Rows from block 2 of a small image classifier, named by matrix and row number. Rows with one number belong to one neuron. Each number is 128 + 24 x the weight over its row's rms, rounded and kept within 0 to 255. All counts start at 0. Numbers have three digits each.
Before each neuron's rows are labels from the 100 images, of 14848, where the neuron reaches its highest value: "patch colour" is the nearest of a few named colours to the mean colour under the peak. Only what is clearly more common there than usual is listed. The data: simulated grey scan slices of phantoms with and without marks.
# fc1: MLP up (model.blocks.2.mlp.fc1.weight, 384x96), inputs 0-95
# fc2: MLP down (model.blocks.2.mlp.fc2.weight, 96x384, transposed), outputs 0-95

patch colour: black
fc1.114:179089135163108151139119114128133128135177091107118196140126124116090158116134134102154124120117136138077144174126093137125134077122161087138140079097160126150105117114126108122157164093108091126127165136107133123152136160122118119152168115089130137124156148121137110120098145129140102112
fc2.114:067090180159121111137161149158154146134153132129153131147126118111076112109115114151099160123127131111130138147117105119109092094091132131085135140154151151133116065114129148106125158131128103119129152115166132171149138078132133122126120114119085175129107159144140119166129097116128171139

patch colour: black
fc1.49:117134121136123082107110131121099139152175131090137153151122123159126121130140119124161153151143171158145124118096123081110145154149147138126119092113088171107161162091158134156134105120133145122113181130091126112090146159103128128119112119167098143113158126080186120105098114102127101108
fc2.49:089078087127128119175141153127172126084128171140160145141153118108097115162126097145126125127149130103136102127098132116078133124136174140096115155146138111090129138140122100124142106143101092124136128137180101143130116102094147123110118099182168126143090129129118110107188126137149118132

patch colour: black
fc1.263:135130122076133167121087106143112155126130105127129101124111127148138128114144143125123120145148082125126150098089122174106104132126109112069162173107152087112194148126098114099141122124181099157072083122129126124119158133155146103156110124149123145135116156116146129136107110158131097120
fc2.263:105137152144130150115130083095160130126115097120111147113112165172118100081119118111106096101095122090141122129135159157096103188123113105093127122130139090127146079134137132129127162123100117195115111112143081123147110128150104153159117106166116123101115148119181147140145111125135132153

patch colour: white
fc1.64:138155111127081134152141145149137147145109122139131096139135137120098144082110132165128149141128162119091158119134135101138183129135099155161081138121119108114153121131114204126114137071125083142121138104104168142146130091098150112091148127102144097143142080142165142123116121147131120091
fc2.64:156127185096148158103131101119099111131118167072112127125154105126136112124111118122140140173143138111101089129136116123118113140157081123127180119113094149159092126124126137121107123136092154110135122112113199135128114155128129107049091121148133108135153118132162125126166136145117145155

patch colour: grey
fc1.261:129147128121097146161115208151095099127118127140130143069121129098129091133129111128106139141134122153145146137144104143132106129089097119103115109092184135129124116140149121126139131133141077116127152172164128074123152108104133163116146101072163173116152140126119115122093167130130118127
fc2.261:139118101096131099153100121161133124141142134149139135128138110175141130129094119143160102110134144132165130109134063162126130158097106172145106069151120126112146101129123139129086085170113157174137149141097152141111140115107149135150106137138119099119172130152094113103106090186130137118

patch colour: grey
fc1.243:124120107157114179146144184161097121125116103137129109112140215123113121086126112157121151117130103130097122105135127096140162129145129102141110138112148171118155133154083118129125141099187179096136150117183131150128115147131119145142147123099098123118102130145127163145108123157152132132
fc2.243:133113130112134166150118137129098091182113159123112124132106129116167111089102129102150154138143103103139091090156119114129117160108142151142126101100157141089146119119111099115103183133107177078164114149145127128101131156127136137112101113143142127129143120143141077158143141158088138190

patch colour: black
fc1.314:148132105155105133127113132113106141144129124114150140124107126180124158104154153147093150155151120152079140090190098134110119096099151147115140119150137120165128095170118093137093127154101191105138159114077112119103155144136131098138120169141128171120120114107106133117160155117113156145
fc2.314:136107155112139086127115115117156144120083131112140146124154090097118121162116099157080145126120098122109142097125116135127146090101103168126105083182113158099105133142185121153131145140145155103149105144127115136159176124129105136139141150158118162158092094094137157117156128125120078137

patch colour: white
fc1.321:117122127103139119144132154160104160153174156152133126104154127160133089143139106094114155101128137109150120101065144155116148101103107112150114123146094086120100102148106132153085141121149120126151073146116121113132162167164085145107094113132146150117130102132134124139122184137123079107
fc2.321:128150137110112111122138109125107139112098133105103093125082108134137114102103149168094131156091110118156116092122150127154141064099178128159123114160133161117125142147103162109084099128122123138090154129130126162082115137110189133121139117143096165133119143146155135115097110123159140180

patch colour: white
fc1.98:163145129112135112105174101127125174123076138148082116095159127123124141118113108126145137121148143123094107160094073159114155110148139126140087097141078124128134162131169090113134132128165155140118142193157107123135142091101135162153168093119138142147136114123141112121136124091107131117
fc2.98:117149108109096134110113112128113153083194151124115106142098136097107172175093146130090145163110068160159125131132159127131119145099150140142129149136116125128142095111126070104184167118121137108133144172117137130110114141090100131113117123151155145124158156164115119144152144129126111140

patch colour: white
fc1.254:093147156103169130150124142121126099159119135162145108136117046149110123150114137140144163128160099139149091129119132134148106158130118123160149096122126111099130097129137110137106156124152072148137074136108102151181141130152110124097115167078135144181122142142136118142123107128091139129
fc2.254:099092129092147106134137164106102116157143165130101124099179152130145105117136151122117100101124103084139109120123129096110149124163125157112121186136163123134088097128132182100114127116165128141135151131121149149154102082106092122160096132175095100103114145115150148141122173117138139133

patch colour: black
fc1.383:127093145142104095141159147123160136112132139132113128100119158153110115117121191111088127167079105169122103132142106132126141110088115106123127106167149120143134147140149176107083131148162128156141128126153112094127095131098114141151140124158167145104119106094155165106165113177168128122
fc2.383:134125118138157136110130109111132136136090135071136070138176156098120147135162111171143154096161117119110167132098123151133111088123117143094130137132166132127132120154112097167142153143144108052104164103126133140126101123089131160154118111115139103125141125126113157128136162096143180125

patch colour: grey
fc1.304:132135148154118143159122158128112115151140152100165129163137126098109131149169071112103089126143134115128128061136138108125094109122125142124160168117097136151117183148141134144143107115160122109093120178116086109117109158164134176129126147118170144124171105122140137101132173117143124106
fc2.304:107140167157079107158125124151122125070127085098130133139100108103134143136141140096174112182153121132130137138085129135080148163144141093124151115102154120133139114116076157100139082149151117156120139114130112145147079141128107113128184134132151130115105107125138104125119173126117147158

patch colour: white
fc1.174:110138109125158110143064152115144125153093159119087157112070092114147136097126114138139163104148129141125125119114119157126174080139124129167149153106126184145167092111156157144151131180136076139141118133165136088161147114101133137126123129118131139141140122122142124134166163116127136117
fc2.174:127153169153094124083165087158126117147140127117145133131103119133132112146146150126119163146127118149117157129170145108112104160122135131104153155136125091143129117149094128109087135100153135157103100152132137093143152132121114189082101052155109104114150139110146145149105153121139074127

patch colour: white
fc1.213:098145160149170115156137120157129113147138124064149098185148077136120144140102135127146168155112109101147130114122120085145125133160116107118159108134082115130129142107148123118132161122124098141106124155100099155148115182122162146116068139099106112110096138151154126087122147127144130101
fc2.213:146084153111165132102155122099135171127176133155115087115149134077138125105120113109107113125156149161146124135130155142113162103110088159144130113098126080121123156126138114106133100149161117075129096141129131151133180159129143091161122074121184128139145142111140123113160121111110126114

patch colour: black
fc1.347:141132127122150142144125091103149176151093148133153134123129097137108170091143151121144132159096148093146182132165152126150113139141142123163149156103119111154130122127077119135099099124164072135119121107077120135140098114195149119135180124086132121122103165134122126136147134111136111109
fc2.347:134094116140135123122131119157130147098087105106112159154123138133142149086143152129129122134119126122108105110177121151145158151131112111168122150145124150097087135123060159096132123088191081101143184145113144184116112133137167095135129108138099154107096140138108134112138142126122158135

patch colour: grey
fc1.138:114139116144148177145093149125159098136163132136136131121112123135166151108155147126113151114121137165117096122125136167120185142169105117125107115107136130126113141129098131087090152065111120122141132143148152104175105138151181090148121162108158122117165139158143094144137161136114154080
fc2.138:147137121122131100114130119118132123169175165126132134087138097138147129138169169143115123149083110121150118095111130125144113134129176126135122179115149116118108102098103147154106111113101174153155150114145104173121131148158113110091159131074136138108131086107055127094137121126102146135

patch colour: white
fc1.265:166104138151124172123147130141123108112137129164155068123119125133145134098150126116117139106159135121106136132088141122110134157098151165145104126127111147118105122098136106192083074131130146101116103175092129082132151138109141133125154153139099089131156132190161124136146138087135136148
fc2.265:132120115133107157137124140113136166130128160141102165077096128112136120127121135106137091142109136108121164154107163119134102086093144101122121088128157108143154102135105223110103120129149144142160123112125101073147160122120119098146104134149088112147161117086145138097101131150146120136

patch colour: black
fc1.123:119116116165154157173123113103134124133161126127121129072113109130089137132148125124112140162122143143132119120105130111120163122130186109149224102144140127102124105078112106157121141173136176118123126136160102090145134107078106123127146137162136144119105114176123132142131124119100138116
fc2.123:153101122126142092109165163088144073161126124107147153093145113139119154122121159140164119089158116133111146100115172138147124168163173116120146092149131095087175141162135115118126122084119118137078160149144124142182139171124107082137108121135141133142145129106125128121124143125135111116

patch colour: white
fc1.7:097110136095139143133085161134091086154069087111105164131148116150152105128133107078109146146117111114146135112136162153112072160120145150137082178123147114158134127134164135158126139139082153113144112119149144114122172140169125131124126116156124135166143114079120131150109118133120154133
fc2.7:126148090125109123160147158106099113169124101061155117123167157129138080089092122127178140116130100078144149124144122109126116143147130162134110111124151143123130116173136116110152142160121144165085152135111125183126130128129134122127156123152129106117130139075162113133114098161126081150

patch colour: black
fc1.24:136132087127146137126142094143150175111110115148130143165112152164154114084136136097133128087159175142137129124143109152149138095125096156072126157158116178127128129144136159108139120143103126165155172093124142103107116110120118079127114103150164099121130137094104151129107175145089136130
fc2.24:112134079120098132093104143159086115145135103119102129137148178144135123141083110104129142108147103132164155109133104106150077137125108118130136162113100127119160110101128147102110087122120146157106175120140135147174103138166117139134136072118132086111145148133153194167104137121126128123

patch colour: black
fc1.300:109146111121119134108104107130096094189114150121128115162120117107149151132102157108125145149179166136101135107153167122134166163140124136149157081093140128142094159144177125146092116133131167120134111160145106162136162147106116105139148123160100129113115163086149148122089153099160125142
fc2.300:090079136121175136145178124144149115121151157142140165128151080134106103148153116144076116126179141132118101132101142164106172127119144133116141122113127153108067166120143089122131149146123133089139112141180097143117144108129082120102142102151148138096120151135115121134155116101112155134

patch colour: grey
fc1.280:142126131104103125078117138101136120132122122122119123109099140165132158120110116143096116147128149167129130136144136176146173135130142149155134145167082130115140085118120096092151120139137106144129162143120112168141199112101132139119141121112078064106156123071143115145112123104151082122
fc2.280:129138123116120116083104147143152112113110102103127153123133144116111157118170116146174131168133134176137091159116138112130132134112105084109162139106158130160083088104139148149125117100167079111126131088125078127162102154122164171107142125152136114146116118090123146100153144166098138104

patch colour: white
fc1.77:104094137126102132117122117129126125126133103120162134100102132141143079175179136103154138107154122167105138132090117124134143100137149108171111116168125111188125077153121178170118115096073115161149151114126127153114118114126133158109155150096112144104160140137124138160091118161109117128
fc2.77:135119101113118137147149116165155136135094178127132103138067118110148087155121145134163103143104098129155125184169127100115142123136100153129075121121112099155128123119113145129110113105141118167127164131117111141153160074126071149099154107109125177122155128113099113131100153113112128146

patch colour: white
fc1.120:099116120120126176135137138111127113122137080116123089160119103135120134090105072139189094150122133134168133102136139140106140120115137145144128181145127131162153076135121150132142154127116161112118124113163102108118183119144119123132160099173168094078158134130098167138140123114108130149
fc2.120:140114113141165140128140121123104165132176107134132033127113121136126093130118082104109123124139157119188133113119133089137138097099153154095139138139127145134133133141114157090143140108120165129150135159137160112146107155163137126144138085098119123133169119132123129204142143102137123121

patch colour: white
fc1.233:141166151097099094145094113141127085104129140124153084139139133102127121105140127079130200124126115133138110085111071134102126125154110152146128109100144139122121138172135155117156117187153134190145104115150138140156114109169117151116125116122120141157099140158115093099126149131127119146
fc2.233:138115132091152114122153124092165113133135104132104100118126112135143155122155159078126170126117097113068088138150133102119112162130195140124156144123125128148130146146091130096104097126101139130098103111166132148130138129167107125117099116136109091154129134130177121076088150122127152171

patch colour: grey
fc1.294:133119142134112151125131141158158154126143133097161109116098173146154123109165090162141102099101135116151126098137150179144083115099115144118088119127139143142140095090154121107112100100091119136149123168113156117067108114170161158131114113123110114166146150138161126111124129175161121158
fc2.294:148115086116150157092167125127173082117157135063127142126169130126110110141150125102120096097107134150149107094164161136128119122128140108148114141171115142130181139100160094121093120148085105140150130141137143120150177145143132143109106097113159136162147110141121126126154081112121099124

patch colour: white
fc1.2:132175142126097155113083118110109113125131119134122103132162121125173163123123075136094115135135148152133143172141099092117117155149159115099060171116158119149137117160141131136084120112130154104119120132114139106130153161128108147120105134143139086131157149115077116129125118195125162148
fc2.2:144127131170122125104130135139139112147110098118147117146147127114132111105090091097118161169145117101085122155122130136151086133185128122106105103121140167159126113141134156121158152122102102129119156132133081115160132071131088133115137179150078163137090168132139155151120124150108090155

patch colour: grey
fc1.191:084142107104129129178121100156159133106146139099108134173088094124108151113121122104076097162136155137061100086111117108136094129133111125151130173127127111137154134100178115136088107126168142149107157139115112103104121118171136150113114165160112129121090121127146128135142134101125121137
fc2.191:072095123097104143133085122145138131108147105108137122177101144082145115128153136199113142141152119147102068162157163112148127143154158117133138122120097127159148096140140149142119155100119144143127142146088105142150149167151122107135155116179126114112102117125083126133121093136109143141

patch colour: grey
fc1.87:125158077139109114116110091169090165087114127131129113127117110101123114108114107174090148089123116126163120132125127106163168135105133123128140112084094153172106099087107111102146089181144084124093129091110143153130106111105115135141135111123134162135129146139138096125176129117145104141
fc2.87:107167152123097103106179116139153131160113147112099165105142122145136158152123131130120103101129123135132130101132158107142145154128080141101107167154129131133121166101128138140137078164111093131067089104121115132134147141114132114091115126124102140070108073137155118130103122078160156131

patch colour: white
fc1.53:113078154117126111157116135147113089146122105154162170122151064130102115176131127120160119146118114101129131131100132154150106127154108101079158105125109158116107106147149135131155169130127140118132181100077162118148115086114141134136165089139147113119101133164143123099111129097115109153
fc2.53:118158154151104171072115146133118120172080104136122118131107133132186127119134158098130133133119142099116142147150107130142148100167147119162173130170125137146103101142156164155101092142108100127099137102132110137165103127065127122146123129090123145122092140156110171125118123110154129162

patch colour: black
fc1.342:133148116086104103123123143144134123095104115088153135106095106095135159172134066105090123128121166114142108140135125149107127173112112154143133138148135147114156143128166151119157117149140145141130147137156114144124074147097145148075145126146121097108077113095123166127142169143087098103
fc2.342:140120123103103162089136164150137114122135151133136084123105122145097146200118074160075104141179116084111139123115156151142109120134135167110118118122148143106132164134144139127162131109126131117135118123173139178124118140113156154146134144114144129121181109091136102080107100110137148140

patch colour: grey
fc1.169:128129121182144117116132146109145093099121142139128077102110126115108121119146137110135147099108119117157129126140126142118137139115123103140126113101139135133073225132153128111059134096123145157124170151109151122166126120082115093135118139149102126133115171147126127127141086127158166090
fc2.169:103172135124126133178104139082116111081150151104107122134128117108121099135131148148088143181114107142148095104115111118153142119083092169161106182103114128134093155122124178135156111071097117150145159123128138140121119130137126145105113176132111135148139124142149127136139078099128139126

patch colour: black
fc1.334:143140104109136116105084100178090128100159109064139133141159116121157164140139129147125110131139166111118125143121135128100134140135141122129140096153134107146109131129157113163168156118111077096123164124110088137126155180091123112155099147109099146116146134088099072121133125155128084126
fc2.334:145092153141145126107137108169129122131140156153203125159167158138127115151126120134137084127139133111134117143091127116140109087132121121069108100136151123138099136102153128084129106132136108104139159120153078162122082101119087143089112106144147178134108107156127097165137127154115133123

patch colour: grey
fc1.141:148120179141131098106116126123155149148143124067113105157131089117103129141128197126160124130136139139089087137147114104125138117114095126109118132105117122145161177108132134133167101151127104120141145132109129099140137105097134124078093132190129107146068143123157135099136142150139132171
fc2.141:120137100132129154116169110172090165105154112113126128151102171134134129111135127135093107152115135140120182144131136140106160104091162147125138120133108140075089131141109152100141159099133095149096136126135194126109110113162165146127147154108109143107149109152112106131119084172111122084

patch colour: white
fc1.298:126144132122136156105122107064153157119129126070129112178125084105120107152134093135130107112156119167134125108152121120149173142128122159144185160104142148174108113117124128122143121150120136144113087128137135133105145123106103118158187099131147104178138119127097118113110136158080158138
fc2.298:110136161163150127103149117116137150120109101090114144102115130131161101097123144111142128121115127100193142138123115131169117087108117159104116127185095143110126161147146120104116136161085175147121101118144111097118152132102101141130129117129110156098092153087128197145100133119148149166

patch colour: grey
fc1.78:150114090120123163130138160107171141128100105111173127174160138151098151157131106172150087127166141146106151094146159093140177131142072145126164118117113130104157159167114127141136131076135129108121149141108141109088105115107135184152154123128114125130137134122132109124128164160133120113
fc2.78:117105099145099123155105102105108147183127117119119174178137133135088167112101144143127113151091117159127139123164130141158105106102147147151111154135134083150098131154122150135127116087124096137113116128189125133142091120135093157142138140139125110063121155093136116155166098101129143142

patch colour: grey
fc1.89:155110095138111138139125124172131126160087132135138101115062117143168118121131137126132151191148138151121097150123102108148141101133097126137132090117111099065045100156104116136133124151111119104147120121109127150174143130142125110133138138134090161163164113118116164137102119137135119147
fc2.89:107155135123142138082113137171121126135187165128135141103110153150166148147130122140132147122108134181105147102126145123147107129087149115133130113125124114179127149131134112144122112096111125152135088165146117125084117110138097122038108109122116141101143093170169142131130177130126131103

patch colour: grey
fc1.359:146116075076133140129141144137102132135150141134114100105106129142158193130139171140149145110118119128121137100116118098099067145137111165136117166162126121101112130130145127113116081166149123103081120125135097149121084125117173132102175155130136130107120111125167088106131086120129156132
fc2.359:154110159106073146117104132116105178134122138113134118146125152146129138085109149114183128132148149104199143097138114113161124138152107123139129141122150116126128099128094102151159145126071108108139122157129070111172155157142114087146128139111168108118099134107097114124150109095144113126

patch colour: white
fc1.5:102158135116124132125120126103116123129133192093110127156145147121137105124122139171167113167155142105116135168161109107161153115100167110150155131096100102151140122143071140112126098080126090124137171098115174147149165147127160150103158127138104141146117114103116094133139159100134159136
fc2.5:110107111143102088120141150107150135119089148159097140166099194130160117167100157132090141130090147152098125121102144122144143143135127127109105158139151135123099078133096138112126143114135082140103121142100095128124151165118130105111142091125094112158087148146095180140113099154124102123

patch colour: grey
fc1.48:136077120150108082166121118095149138115140130150120115124090108158146164120166146127148077091110161156122127127096136146123128134165122137132104131133177083123126177143119099083118178110130121156130115128125103141109112118141160133159149159112125153126144139154134123164092164130124188140
fc2.48:108128118150125159093134111161136134122116126135113111180123096134124162098110129100113178156127136108132149133156134097156110115098147170122138133123163164162108145160113141143156099108177099127110130168115149099107062109093148119109106126138091148104145142108155123089111153093143168135

patch colour: grey
fc1.43:100116097172124148085149122131138174110134136143093110174114101142084173150135132113156182148124089077121123144161133131128129117145146136105144147170121129141154129132117086098120138155119138147126134112100160109121127154107113082138109110169110103107108091093156142158124119098163155143
fc2.43:151107152087119135156135173150101064148160076103137136140137111110155113102117120113132158182143137144138099139133154146106118125127124122118111062100083120102083132115154152129111122136129127121163172095090119081120126163123133138136113131133157127130134090128118096122132103169101126114

patch colour: black
fc1.371:094097110107137138100109178084124131151129084163162154102110201124090120140116119119127116114138124137119136149124127117108101122107126114103111166124099160118133133088126120124101127128122105100109144121138151155165142086140155125148154147179140195148150120160106186126132127127113147143
fc2.371:107108134084157164143160169126137147087114112094140139132128110131137130123131122148128120151153100098089125164148148113124108096156108062105112107126130116109126136159079110149126143113126116127172103132138152167139173102108092135105153137142132119117132111145154119182162171138163140176

patch colour: black
fc1.337:148117129136134173131110070110149170114126129119142132063165114138108138132105170126123110067117149104093108120127094141140087099134129160159119102125189117100158149098132112085118118156106119129113116156135104161126143106114145120129107148145145124138087112090112099109099118101144102124
fc2.337:147097181080159116127156128125149115077151070129165160109178138104114094097125126125126125150148120145134158148116125140167142097118162098075148142111120130159122111099141114171135167138089136117116124111174131121140129134147115127118132124133119148145096092187120138143125135105113111100

patch colour: black
fc1.93:142115201113127151109105106113168148147154126085125137130139113130102174133099143143164099111138115142160125100112155117086123135132146125114130104136159129136087172154131128218120153123163091134140169149161113137143112151106110108117141138121098093125136137158141138129103120098143141104
fc2.93:131121133111152171062149156145095147124123062116092114101158118132129154142109156148166136152100106119144133111123114091143131153136109086132156133136096089134128155087113097102129136111134127110133160113144100153132142159104138166102116134096143138105129120182157188103154129129136131122

patch colour: grey
fc1.277:088135144127095101123144133115137168132154092150067164111100150119143129130112163166099127146144125103116123139137128144161133148138079182119155125095116117108124106115130072117111129131134151134130131160112131165141120112133092130177141116148148179172116117129129131111096090137118186160
fc2.277:167165151131106145137125118158091129105137113179131132143123148141169151098117127122126140121117119107111174136114141107104098146126173095164156088116111139130120117109153102132145107142141102173120104107147145124175116170112074134125140115114102098130129094144086166098150117143155160077

patch colour: white
fc1.372:103106182112149074152143138134122132114153148081133138125095110149146126173135151134128132122114119153143137144120115157157154147142108154095176148163091115128113122102151117109158106124141090162125135148122077116113114137098089134118084161060111162166134116161107121116138132099138118123
fc2.372:111102101155186162150152147120098129123120130087163156088111072135156086125145145128168139122177098100129101083153162110142129158123137123112145113171125170106129158143112123103137127103130150154148077124122107131094116143109137097103118123134127104102153135143129122150117179140143122133

patch colour: black
fc1.50:194109149116103132118151157156125122125101136119122140131121137137125114162084138141139143124100092133129121128121112121174123141120094156120161150109069148086142131135126136107092113156104100099115101155150132134158121117137143189143156182148100100174140068162151153137134118145128112133
fc2.50:103109080103128092130153137123119141116129141135135141148115139105140145155161059121155158127112133090097081082124109122163149136112118133120072113142104158144082114095113162137132152170145130100117142164113093128118141124102146155128134128148110127107139111170111113164136168097096132088

patch colour: white
fc1.136:129135155153159112088113125128138105089135186116090125173097136068123170110118142103140126126125126153140117124102136161129110137085123108176114121114136095125164154142125159060145132140166147110125115113111145143120131123161146158128137094106092158098151173135173123137122135127127102119
fc2.136:130161117144112177092116082130146108095118128118126130091144150105133112121127116140108095141114136107148157203110132093078109087154135151144176103148162136116118112148152143133099162122170105088123140105117147136138140163140133129088166134166113112133123120131181133097129119140111134155

patch colour: white
fc1.315:170181144100095126102128108151153161132131142122126114138143136102148151102101108140156101155147123133143080124110120132150171105158140102144127120108089122079133161091153146127112129093121126088119111150142095130143125141157128152143124170110139154135102056140123166121135118064130110114
fc2.315:130126118127149135136120124095168109141129090136129116088121167112161135067125155119070117089148129154106091147155123141109116125118109174124126076126158143111099102102158123129125117164203124107133146164149145159154156105143132097142129109146089134144137099161133112139102126112151144122

patch colour: grey
fc1.341:124128108164139135130136111119107131119114090094106116142101144086142092119146121163164090130149095148106160153127161085172133139173107139109134145121099152146143133115134136163122130112074096123128160103138109113131154078159146125131150116144166101130151130142112077108086149135112187127
fc2.341:137116149103147113124150151164154144104146114130113163111142130141105125084112126106125074124150141113142147140207112124161142086107116137092162112123162113121120130134142117123060077128144132133105141133137137117107130158097135137092116172112135187125149131117155157094150102113143120162

patch colour: white
fc1.62:119145144107117158134121110133144124112086153167132093115106150157137151105139075169144116123125113149104158178092087069105173133134164140138129147089148137119100133142114092157131125109155089143110173138158099085163117132136100125107102113120150130086126113109115120124107159113112147126
fc2.62:122081135118113117123128145181145149125110130157145121173112132156122136186159144156140188126109099100137137187140108128095160112122126126152134092105146118115094106115098154163077138122117129080094143128132142147130080101119115152124128113118129143168102141103110138140112168101140153116

patch colour: grey; white
fc1.183:087131154111126146107139111133162159114110110143142162121125089111134114096110119159125105090139110168090099140141128118164127138138124133103105109129147122124148176150130114165092118099140072140114103155129095109161155120127123132130141088093132201151123143179137140104095139166167131119
fc2.183:145111093105143138142093117153140087136146097145106147144121151104193080099154122137118131153149145147172134138141139151101096140142133142089145112088113062100158088182138105116101136133127120116140143123129102129133129152125140134115109158137093146140140197126109123086140131109147125113

patch colour: black
fc1.59:142130155092081139060155138145136142088134151119106133144143100102146115129162075114093142170121140159131145097116107122142135161125135187135081133117143165152121106139114117089124142130114131181127146116144087128130141147133116138149102143116112088133151098155137127137167082142149144101
fc2.59:084122157155097110142138103081108108114136142104152123143148159112170130138127135109108117135120106113143115122155116171107087123170090117088095121136110160115145120123140112128167159152079116092141121103131140123107169142114129107136139136179107155104137109109132121179145159100170148179

patch colour: grey
fc1.189:115137127145156148136191140101138141132124094160122100158160155125141111135099117135146123118095143150170100148150147140138115160135124171115109131056127132120153148150128135127131143147122130149125101141129087120098078116170135092118106122089137105096136174104085147122120132170093093159
fc2.189:115094077107136150161134118139145119112123121102131148130144133085138133132142136132110118111176101131093179166091157139127100114121196129111105182117112115124138137117083095124145152150121121121112153172175130161139125137091145126093095184123124134142079103117118118156137132122118135105

patch colour: black
fc1.348:140143145111077158154085095104120114119109111094155148131130147152129124109131165186120166103100127142140178105117157148111112149118110120124107109119147085147106123142128120131099140157134155153141127126100144172085131134147149141123074145096089120115105104103107141129129127194150097151
fc2.348:162100113090117125146145137119185108118115091128154140159140128100074158129145126139132111155107181115083154185079133126172141094102128141099145090168144142121114133147150112133154148116101095134126114095130131119143131110142099132104069128103103124135121097144146092147138122150123112128